A small self-supervised image encoder, trained from scratch.
Model: 9.14M parameters, 48-pixel images, arch resnet_bottleneck, activation gelu, depths [3, 6, 6], widths [192, 384, 768].
Data: trained on histories of elementary cellular automata, time running down, 295000 training examples, 1.1 epochs.
Rows from block 9 of a small self-supervised image encoder, named by matrix and row number. Rows with one number belong to one channel. Each number is 500 + 50 x the weight over its row's rms, rounded and kept within 0 to 999. All counts start at 0. Numbers have three digits each.
After each channel's rows are labels from the 100 images, of 14976, where the channel reaches its highest value: "top examples" is what is common among them. Only what is clearly more common there than usual is listed. The data: histories of elementary cellular automata, time running down.
# convs1: 3x3 conv, stride 2 (model.blocks.9.convs.1.weight, 192x192x3x3, each kernel summed), inputs 0-95
# convs2: expand pointwise conv (model.blocks.9.convs.2.weight, 768x192x1x1, transposed), outputs 0-95

convs1.188:421526554455501367482489517460455439539544522472480454587611503461528443526409452563474504459599446578471526420512439376478460508488388518574463433445453477536478421473538475533554550545533519532571584395538462486498531501530567489495544530564622557469492493509564473487495507474491505466
convs2.188:474456619501551437501440442492504516549485538500532504594481409533501449454497539474468519411532490508555478496434502529494447548465506521459491520404530446579538515557418534446480535478573590523637448567531468547504507484534530482516542462467493503542492552491490336498479460522599488632
top examples: 010 turns on

convs1.78:486462478493424422404540431441409457476574442491493449512544503489459427513513460530508550426447526429517469479424404415488513494449499456458462446454529501471497571449448454568465471499451542527512490407425472435510530515392443525412513456459539498477461409488566500485475519523465453467
convs2.78:475422423560624493504512429485520499556524481515498537580506502586595471512525505517464476594444476530504498506483448484541510529445508503491492490469499528494491473462476590555514487501622362479413432509442458429558490480513402498514455495501431481529335538516467536537466570497459533515
top examples: large cells

convs1.181:555550489476496492519468516446484517504653507483462455468656524473505452530455555502492499511516548428487425551462525503431471485459489518464495557508524506471431493499435474551512605358604521529378647468511453532521515486546580484425535485496498423498528446488471498531516496567361443589
convs2.181:579420439522602505496424671486479539513516484539591633508504502469523598524526557437505526428562545486466489484502474443445455490498483535530480480569479513478443522562402518416481468438443602580450534557537451524460468539506439455471510530521608498600528540507555582564462489495455541489
top examples: 000 turns on; 010 turns on

convs1.136:507539553456558496476482465443480513520567388490472499535551490411508532509420491566462490471538403535532487552522541550523507511468433393524500491520472564534433615536561518524548545556503484505524512442457544515480607543492508566471533470510640564435495449550609576464512466445492471470
convs2.136:336580475475512480517432481484497566528505496483538502523499323553493558448512450500496508394473438519587491459510525482426482512503496462520500514456546520560629467554533564545510524423566592494453512518548453520585464565524514485521492460478439490395518479516549531567410546508524526635
top examples: 010 turns on

convs1.26:495456401648448436429536508531462444516496543486461466423441363535379430456497522483596547519518489493541524488493498459439431453502464477574395448446527470445452402487555459514446489433449503499427474456380558570502486433505552399499484490442474521551497440491536458557456545447428477483
convs2.26:422457587539560537491466563500517513582484549537490479585502504490469480471510509549535488495504536489470493446382446497511528502487499518558510520460520519584513520521401472470494477561555547500500649460450462501358513498483544474510506545478481487410525506511491518465527554510448595516
top examples: large cells

convs1.32:503513491445474470543443550445378451580630498501527503485655449451410486494492560524432522469561528507472512471526539470473480453457476486502494497542489432437524496548560536467585625435574478558486579491469480468505603582470435447463511453517535618417478471583573496554473468466521482547
convs2.32:433495678506470526492619403490504506492492457533551502618484542434406549538495489527464510492385530541510487516605518485581557539533499515578488522467488493580512528543457520430462509467467641517598590595492460452489484494504561494484480517511522467498509435507522505477584561484444618571
top examples: 010 turns on

convs1.138:498482517575541455574503444557306505447504515443440527574492585411517541547545433550464501429498499476445447598543497481487518512494536449447553454489519432486621419553409483484540497424538530483544440564474426421515527490462494454539463456607487433411494478557478535515495402567431447589
convs2.138:521521412497598485497503405529463493558515534442443518508448417476532495438520496487533459593520520528480498517568524540486473501408512451308514489475501463536490484523516537514493466467456476567686569400528510409537493515484431461473468541488509488469308527454468453494414466539490508517
top examples: large cells

convs1.85:518526468465476496512533465558478407542602464370507491513458533463487536493492503464487460456473535449410488529456497453506571464507475414493479445534493485465449384393544455505523468566485473486387555578523445408513513547454506433440544580407527515474487542500476526474494518454524486505
convs2.85:465529522643497474503430586513495531481535490532499465523520477522531651508530516491572530503470634484545495478485496580497524521571480634554481493512485515493548488552568490501518464465393583500432416623574509521525506487487439493483483483486519497479658537543535526477657583542559429466
top examples: 010 turns on

convs1.17:466486457604636490680478493471454599499528422525488474640539499454492478501503496565476480450518651538535501477464419471469608580555555438483473444450503489449486495457440674494491531453473536463441429485571589456457458485482505479645489494574469488520463502498452593520481496518411501476
convs2.17:471396559540472477510411414495438501481487512500489480559485625506577409503472505508523522461430626512513497502652392492423506499504493475492489486533493505598541487472470522393502496503540457468483461473613465488563507482482440552508545504473415514395567493457655466526607333483479538522
top examples: 001 turns on; large cells

convs1.4:473538540490481539525436528573452576526596432538452465477654421424400494502532514554554487456513534534423486511534401468526506514461482560568484462542421443435452523481576510546561633480555482542514700495445556560497530510506478567417494477504484454437390465579533478463478450552520539529
convs2.4:409542574425505470504433501508511525483517501518479521452495548614438368494498530535555529576528424495499491495504446496551507488555495489538499534497549512501476498568661437520485507586524540478484493508594543491477484471456512499475538479504612472442581527468448551478444542500459522486
top examples: 010 turns on

convs1.90:495544448501463501476546527443456467494503418477439528480440630493520539381432453454501576593426492458453459501430462400451435546486473463495560552471552444464493490531508483534509418536454465460516469399545570518456433579475518422530449484452442492373468427514546533487421542577577489611
convs2.90:527481430637632443496588502527514501505462452517478503606513562474414499514491474444516512451431487477475483501549534472566528525456479548441505533611546573485542507451469416508493515520390567523550564566585505452384496465523544472509517487506425546441655524601617592515482437515526502520
top examples: large cells; 000 turns on

convs1.35:537489470417522418466441455556488611589558524422445547504604509439441511471451414521403604518536526485415485533456464454539512522499508529456519495450540447521549527501468420520560576499539461535474641574448424563490563574412515528417591504516496480521495445492484532582462492534515527422
convs2.35:533527377461511467494430661472498509496510478532448517559502430596429362454620527361548529550392504532457500506395575523489447507416502508546506528549456521402440501513540506556476463509619578472473494524560445597478542523500515484500518515492606499420383501480545592470735418489588582471
top examples: 010 turns on

convs1.158:447516551473611502676511368427514489408506519448434464551496483543493532499605452486462496453415578472499457456476475536482476502594521436513530516529470521446534527475471560513559453494481461521495498471534480395472473482427406517568583475600468387525408459549499527491409542525465490393
convs2.158:568461612413504460490378594498507502512523474535494512419493532471452480471480509421549560416532451531441497497487582511534488524515497464596508502509469512461537536459387482408530519507507516512547448456581474490525491428508521482451492523498490483484530490520512519523374534473453476433
top examples: 001 turns on; large cells

convs1.182:505434590599573493519467392509584529424495484481456518463567502545516542520496451450483505548457486522514560488502461469528388565584554495411515566536526481561590570511469512541555522531451485539482420421453523516469498478484495437512444563562542560514490387460565593531454496449509504480
convs2.182:667504607541407479497519557489479474534504515468519450504498297442492506429470579556572491500605524514508518495557445453418529459527457429577505481427473520537427472517320551533518501461443422450533482464475539451487537547488476532522451473498430501461476534536514581479392463475417461424
top examples: large cells

convs1.60:525413512447479536566489318468449481572540449503525605476529492438420521567499506545476491509438542493450478508462488421583484479535429519496452421487633434559544460479483533487508441557466505507456487549325492459458514484532487456467462500497464527469396444462511471466518452587457519486
convs2.60:535526555479445542501547438510531528510546497467543509585498534499542435598501538490521523491500573515495483506495500498524529532463525504328518492479446462498394500532445534664529534507555522515649422587579429509468522518459488516558493473496476462489522527478526605509473546487480437484
top examples: 111 turns on; sparse start

convs1.166:445437533510431448520546410539426472444506462411524472512457504551483506495495469447485460441472548464533536463359401587515419426471527431443463467445527511540475547453442454486440460419506473523457504351462446542479465485490480434498514574495451523479492499492505457529390474474495480459
convs2.166:397610624579584459498536428470483527412505517501543474484504491430591510503459553488585494491510451537461497509479501549470561506499468444361490493448559554509513490533423538436484506484566553445521460395501510481433485499526456543491536505485484514581598409503462482508619585487461439472
top examples: large cells

convs1.117:572550456478477481524636480588554451550521543498559524474512491464493428459505575493413441507526504476521527648494517453531437485479569438499468468447423587413429469514444528504519625532486491489475505586487545566549517554395474492498574526506552439526472488502410479506586395517504504544
convs2.117:609522486473428452506398614491468500538486493521543511498494564473436575532508497488508474624423588498479493506590496506465456474547503556543496501547536544478528507519512490606508506493476297520565469438572471467412470494507504491468524519475523477431176457534485513496524429484470505577
top examples: 111 turns on

convs1.134:503495516578570524581496434504420524493570458457596534573450443435571531472548538559479607518573512580538455425502465488509476504447512460509563514479462509389567388565514601490618441464491456472477502451449458499508530471483441462546453486564470410444481458541513603498468495608489460491
convs2.134:545484569554481553516420546532494427447509526513429483480505473474539484584447529438480474548472511524492499502496525559534537525449503440444501496469533550461482481577414599436515510423400541530545497365552463526490492497476403556543493529511547522508448494509463576484450472499503582531
top examples: 010 turns on